{
  "n_mels": 64,
  "win_length": 512,
  "downsampling_factor": 8,
  "encoder_depths": [5, 5, 5],
  "decoder_blocks_per_level": 2,
  "decoder_block": "basic",
  "muon_scale": "match_rms_adamw"
}
Rows from block 0 of the decoder of a small spectrogram autoencoder, named by matrix and row number. Rows with one number belong to one channel. Each number is 128 + 24 x the weight over its row's rms, rounded and kept within 0 to 255. All counts start at 0.
After each channel's rows are labels from the 100 clips, of 14976, where the channel reaches its highest value: "strongest on" is what is common among them; "lies over" is the class under the peak. Only what is clearly more common there than usual is listed. The data: phrases spoken by 400 fixed synthetic voices.
# convs0: first 3x3 conv (decoder.mid.0.convs.0.weight, 256x256x3x3, each kernel summed), inputs 0-255
# convs1: second 3x3 conv (decoder.mid.0.convs.1.weight, 256x256x3x3, transposed, each kernel summed), outputs 0-255

convs0.117 [118 113 112 131 152 149 109 151 139 169 115 152 129 144 146 190 163 131  94 122 150 137 112 161 110 116  79 125  86 121 145 144 108 127 173 145  83 100 118 125 154 152 110  84  96 117 122 165 142  89 107 140 113 119 125 110 136 150 103 166 107 119 155 158 138 105  95 123 112 138 124 108 153 100 132 131 132 135 159 157  95 149 158 154 123 137 169 144 130 121 128 149 109  94 129 112 149 140 143 188 116 119 170 121 107  97 127 108 125 144  87 154 123 112 111  93 110  94 103 110 135 103 133 162 126 146 148 109 139 107 116 127 110  76 136 117 121 143  87 102  71 146 122  91 167  90 147 161 110 142  96 176 116 118 108 100 102 105 129 134 116 189  95 116  82 121 109 169 140  96 143 120 148 105 110 127 162 154 110 113 167 142 119 119 113 125 158 114 147 109 139 116 127 160 133 116 141 125 111 169 133 110 116 154 146 117 176  72 135 122 120 168 173 114 114  80 115 118 139 137 101 152 143 126 134 111 110 140 120 124 165 130 123 140  81 148 152 139 121 117 108  89 151 108 121  80 148 155 163 120 131  97 102 130 118 179]
convs1.117 [ 59 123  93 115 114 117 112 151 134 156 121 153 109 163 112 149 127 152 128  90 103  85 135 137 123 108 114 104 138  84 129 141 116 168 128 120  99 114 130 139 111 161 107 105 135 136 131 129  95 151  83 131 122 118 118 112 137 114 112  74  90 126 132 142 110 126 182 143 122 127 140 156 151 110 177 131 122  81 136 156  98 149 138 139 109 174 151  99 133 136 129 135 137 151  96 117  82 111 162 101  90 145 130 131 127  94 182 148 120 154  88 112 109 123 146  83 137 125 124 107 145 107 152 158 117 121 127 129 128 109 144 100 110 141  97 132 140 114  92 105 146 123  99  70 151 126 149 153 127 152  86 136 117 134 135 120 117 127 136  92 100 122 133 150 117  85 157 124 144 134 156 132 165  59  99 101 129 117 147 142  98 105 124 134 142 140 152 102 114 124 128 161 107 105 111 154 136 116 136 104 160 138 146 176  83 160 112 187  95 146 144  98  91 144 106 113 143 183 111 146 135 117  88 150  87 110  86 110 162 119 123 131 126 136 117 140 150 128 119 134 176 106 177  88 135 111 159 147 146 137 123  99  96 132  84 135]
strongest on: mains hum
lies over: /t/

convs0.249 [147 162 139 141 113  91 144  83 191 144  99  90 168  88 138 107 144 137 104 108  92 126 140 161 145 149 133 108 140 109 110 140  96 143  96 142  98 110 153 148 105 118 129 113 104 110 154 137 113 114 139 133  97  66 105 151 152 123  79 134 133 140 110 124 116 125 132 109 113 110 128 135 126 150  87  86  80 108 142 102 115 119 151 133 140 146 121 110 112 125 111 185 145 147 133 157  90 131 125 103 135 108 109 126 108 141 111 110 136 102 112 117 106  86 150 143 117 101 156 127 130 115  93 132  92 151 138 146 141 138  87 109  96 163 163 114 114 128 160 136 138  84 102 123 146 115 135 136 123  74 132 103 161 126 126  87 135 151 156 124 156 104 121 121 102 120 130 114 101 138 146 122 137 103 127 135  87 108 114 117 188  82 121 125  71 100 127 115 110 137 106 114 112  80 122  89 130 162 118 117 123  96 109 166 139 110 147  77 163  72 127 147 122 145 130 119  98 160 118 151 136 144 111 131 128 117  86 118 117 138  82 110 106 109 103 141 161 110 122 106 162 140 107 110 125 129 139 111 111  42 144  93 105  87 133  95]
convs1.249 [118 131 141 160  95  89 120 124 156  75 136 137  97 111  88 150 115 129  88 115 135 142 126 115 134 135 122 122 106 126 116 160 104  59 114 126 133 127 132 145  93  88 111 120 118 140 154 127 109 102 131 141 141 138 106 119 127 130 152  81 121  90  98 128 125  99 139  91  81 118 132 153  96 123 128  80 111 112 158 121 116 143 142 128 161 142 102 100  97 140 116 151 179 134 102 128  94 144 143 149 114  78 110 135  97 162  94 112 132 126 132 101 123 104 137 140 131 100 123 113  75 173  77 129  92  91 100 118 112 113 102 144 114 130 105 114 141  89 123 122 135 157 151 111 137 136 110 120 116 107 102 142 136 109 154 138 133 111 116 115 132 156 130 132 117 113  65 130  96  73 132  80 116 125 169 130 100  75 118 131 136 102 113 121 106 142 102 138 204 124 143 104 114 130 103 127 117 157 137 121 143 105 143 158 129  61 138 109 113 152 130 121 144 133 154 135  97 105 116 141 105 129 147 104 149  94 110 109 129 137 152 122  97  98 133 131 130 125 110  75  90 149  98 119 119 141 118  79 109 162 101 134  70 132  55 133]
strongest on: /s/
lies over: /s/

convs0.60 [106 160 127 142 172 124 116 130  97  79 130 136 134 129 103 140  79 126 168 101 110 105 138 100  89 132 123  98 112 141 115 162  84 118 120 139 116 118 126 116 117 121 119 100  82  87 158 100 132 116  90 112 102  89 135 137 140 174 178 110 164 121 127 159 140 169 111 148 138 119 159 124 141 103 115 107  92 122 111 141  97 167  91 148 101 132 147 178 108 141 132 107 129 146 116 151 136 131 145  93 129 130 145 140 144 130 115 135 107  64 128 102 144 121 118 143 114 190 105 128 113 150 109 112 122 121 142 123 121 112 116 116 122 110 126 108 165  88 184 117 132 136 138 120 113 112 146 151 125 128  77 113 133 177  87 154  99 130 109 149 148 121 172 124 132 137 161  92 126  96 139 130 127  94 148 139 109 159  93 129 128 129 135 143 126 128 124  79 141  70 111 112 110 126 156 127 146 100 181 125 125  87 136 142 171 139 140 102 125 118 125 131 109 135 155  92 176 109 175 127  54 147 113 133 123  96 124 130 147  99 172  78 165  77 128 122 127 137 119 145 170 122 144 127 137  92  99 142 149 153 108 138 133 125 129  99]
convs1.60 [136 112 105 100 151 153  93 150 145 130 105 156 108 140  94 127 121  94 162 117 146 103 124 107 129 109 122 129 103  96 104 160  84 150 117 144 165 120 153 106 148 144 126 109  99 161 126 124 138 152  82  93 134 105 134  85 148 168 123 142  99 157 110 121 128 108 125 129 173 156 158  82  86 157 112  84 147 120  98 114 118 132 103 140  99 143 123 128 133 119  85 157  81 159 147 105 110  67 129 106 104 167 117  92 106 138 111 154 128 108 158 143 144 118 120 149 124 107 114 156 132  81 129 129 156 131 126 125 167 110 119 102 151 123 123 107 131 120 130 160 118  76 122 124  59 184 148 133 140 126  90 105  97 124 152 101 157 121 122 134  73  76 154 137 139 130 128 101 120  96 137 109 129 118 100 127 133 126  63 110 131 132  95  97 126 114  82 110 162  96 134 177 125  65 122 127 123 127 147 124 153 106 116 114 121 137 125 146 114 115 121 137 137 143 130  90 132 142 119 115  91 139 116 130 178  85 132 125 136 137 116 127 135 116 101 122 172 140 135 123 147 156  93  97  97 102  97  91 156 130  86 131 138 148 163 136]
strongest on: mains hum
lies over: silence

convs0.145 [116 114 112 123 106 125 130 124 144 101  81 151 133 172 142 105 148  70 142 142 135 148 133 119 144 143 122 177 110 130 126 108  91 118 121 131 137 113 132 129 145 120 108  90 115 179 136 128 112 111  95 112 107  99 134 133 174 121  98 151 122 135 144 157 143 140 116 120 111 112  87 115 128 117 173 151 128 147 152 140 108 139  91 116 122 170  76 105 116 141 117 103 170 114 126 118 117  88 168 136 114  83  96 124 173  88  93  96 138 100 186 135 153 114 108 135  93  99 189  91 125 124 137  68 125 138 116 164 136 158 105 168 149 130  56 184 129  91 148  90 116 170 177 113 127 108 138 166 148 121 156 127 109  93  88 117 135 124 119 143 135 143 139 141 116 127 111 117 109 140 117 116 178  91 117 150 118 150 106 123 122 145  89  97 154 122 143  95 149 136 137 109 122 124 158 132  84 114 114 110 126 128  81 101 120 136 132  74 126  80 108 153 105 128 111  89 154 112 137  87 141 141  99 133 138  99 122 144 139 103 116  95 155 108 135 146 162 127 139 135 151 133 127 103 136 119 140  93 135 156 112 140 138 116 151 130]
convs1.145 [101 110 167 158  90 175 138 113 104 100 135 121  86 136 107 138 133 123  77 124 154 107  99 152 102 151 140 101 136 114 118 116 172 132 143 116 119 145 117 125 105 142 102  90 117 143 156 123 143 125  96 144 146 149 104 134 133  97 149 133 100 119 123 100 144 115 139 109 113 124 107 114 131 163 122 125 106 156 104 119 192 132 135 117 159 116 153  59 126  86 157 112 120 152 170 133 124 128 116 123 127 120 107  71 127 102 148  99 117 130 130 128 160 145  96  96 116 169 125 145 134 134 106 109 176 137  97 117 196 102  61 162 149 101 131 173 106 158 177  90 161 113 125 130 129 126 126 142 129 106 144 112 136 105 126 154 145 161 133 107 107 138 166 161  76 110 128 121 133 133 144 154 145 140 128 152 107 120  94 118 144 101 165 118 109 106 134 129 105 132 108 115  96  85 175  90  63 132 150 125 121 137 151 127 103  93 164 132 125 156 129 130 141 109 129 171 110 124 154 121 147 129  94 131 148 115 130 122 128 104 171 162 145 150 150  72 127  79 132 122 118 131  90 148 154 129 155 103 133 147 144 126 108 107 118 169]
strongest on: mains hum
lies over: silence

convs0.148 [140 111 154 107 111 138 101 115 110 167  96 110 131 147 106 147 133  95 129 121 152 123 125 115  78 120  94 135 123 119 149 105 118 137 121 137  85 110  94 163 112 128 123 136 152 138 148  66 127 136 149 165 110 113 127 128 133 133 121 119 125 114 133 167 105 120 128 129 169 124  90 107 124 111 110 128 146 117 116 181 146 104 110 107 151 160 116 163 145 115  73  97 146 120 123  95 121 137 143 158 145 123 129 119 108 115 159  87 109  97 165 104 105  99 140 116 138 165  79 133 144 116 115 121 120 113 136 125 105 110 137 142 131 122  84 135  99  85 108 109 133 108 145  77  90 101  78  44 108 118 134 141 116 156  98 104 131  95  77 166 101 162  97 114 154 135 131 161 121 114 116 147 134 126  97  83 102 137 144 103 127 139 125 110 113 138 132  95 149 157 122 165 120 141 119 157 141 133 130  79 114 108  91  88 116 153 117 118 137  93 132  84 133 130 131  97  92 135 151 176 134  81  85 111  99  77  86 123 143 134 101 115  86 120 148 159 124 127 161 140 101 119 127 141 157 130 162 116 111 139 157 133 113 147  86 170]
convs1.148 [149 107 119 116 145 100 159 122 124 129 123 140 127 121 133 103 179 153 147 140 115 104 136 110 128 105 132  98 155 116  80 152 174 157  88 163  86 165 123 121 122 175 135 146 156  69 121 121 150 117  89 111 115 124 134 148 119 157 144 117  89 120 170 135 109 108 134  86 144 130 110 121 139 153 135 126 126 153  55 122 134 133 149 121 105 134 108 157 107 136 105 103 150 111 160 110 140 136  85  87 137 125 149  95 162 109 156 154 101  93 146 131 132 119 147  99 106 159 101 113 118 139 104 104 104  93 150 172  75  82 135 130 127 118 160  99 117  99 121 135 126 145  94 139 134  95  95 140 122 130 151 116 112 117 118 169 105 108 107 155 162 126 128  92 170 128 170 115 129 125 147 109 144 130 131 171 111 133 138 140 107 136  88 157 153 121 149 110 134 144 122 166 122 152 133 140 131 118 147 146 141 116 125 125 115 181 156 179 119 108 139 142 112 111 129 125 155 148  79 110 161  97 117 112  95 155 197 119 189 136 128 112 121 149 154 169  78 158 121 172 120 136 135 102 154 134 104 174 126 126 161 122 143 147 132 125]
strongest on: /s/; child-like voice
lies over: /s/

convs0.105 [142 124 132 120 149 142  77  95 119 151  96  94 119  96 199  91 124 189 116 108 145 140 157 126 140  87  76 137 109 153  86 103 133 107 116  88 135 117  91 141 136 137 103 124 123 114 111 117 130 120 144 144  95 175 132  89  67 132 134 101  94 132 133 164 112 142 131 148 137 109 112 143 126 113  78 131 129 116 125 103 115 126 124 159 156 104 150 162 152 140 137 118 148  98 165 123 100 117 129 151  83  87  88 132 101 118 123 112 101 134 103 139 127 146 128 105 124 148 100 152 134  71  84 131 134 116 149 138 116  71 146  90 122 137 137 147 159 130 122 104 111 114 124 150 126 122 123  94 133 125 118 125 108 147 105  75 129  95 149 147 149  95  84  95 142 118 126 103 140 144 100 139  84 120 157  79 157 154 142 154 175 139 143 130  91 147 139 159 141 100 117 127 130  73 164 114 136 130 108 105 130 128 147  97 139 114 148 141 139 125 125  86 143 132  91  81 126 136 124 117 115 101 122 158 131  97 110 191 138 143 128 108 150 147 169 136 109 150 161 113 139 127  93 107 117  94 137 155 110 103 128 115 143 141 102 171]
convs1.105 [152 124 120 132 112  78 106 135 143 118  70  90 130 153 148  86 121 174 157 113 101 112 175 100 114 122 145 135 111 126 101  93 151 141  83 149  97 118 141  76 167 100 137 129 127  90 120 176 146 122 129 115 125 116 148 151 139 123 131  75 129 157 129 117 104 159 139 118 121 108 124 154 168 148 117  86 153 138  96 172 136 104 108 100 114 149 108 127 121 154 118 107 142 115 114 134 102  91  99 119 129 147 123 127 142 115 149 132 120 122 113 129 149  90 132 112 135 133  82 179 160 114 135 115 103  64 137 108  98  75 112 140 106 113 168 139 103  76 155  95 123 139 121 118 140 108 129 114 128 126 156 142 123 128 102  87 136  72 112 142  87 137 140 119 142  92 152 122 112 146 141 100  94 123 154 130 141  92  92 116 165 145  63 127 127 148  99  82 131 112 120 157 137 113 128 121 148 110 132 112 125 110 109 106 141 139 133 175 123 135 112 112 142 110  96 126 132 135 132 165 131 130  62 121 130 111 111 124 162 149 145 103 139 120 141 182 104  98 157 147  96 116 184 135 124  88 151 137 149 138  99  80 105 124 136 126]
strongest on: mains hum
lies over: silence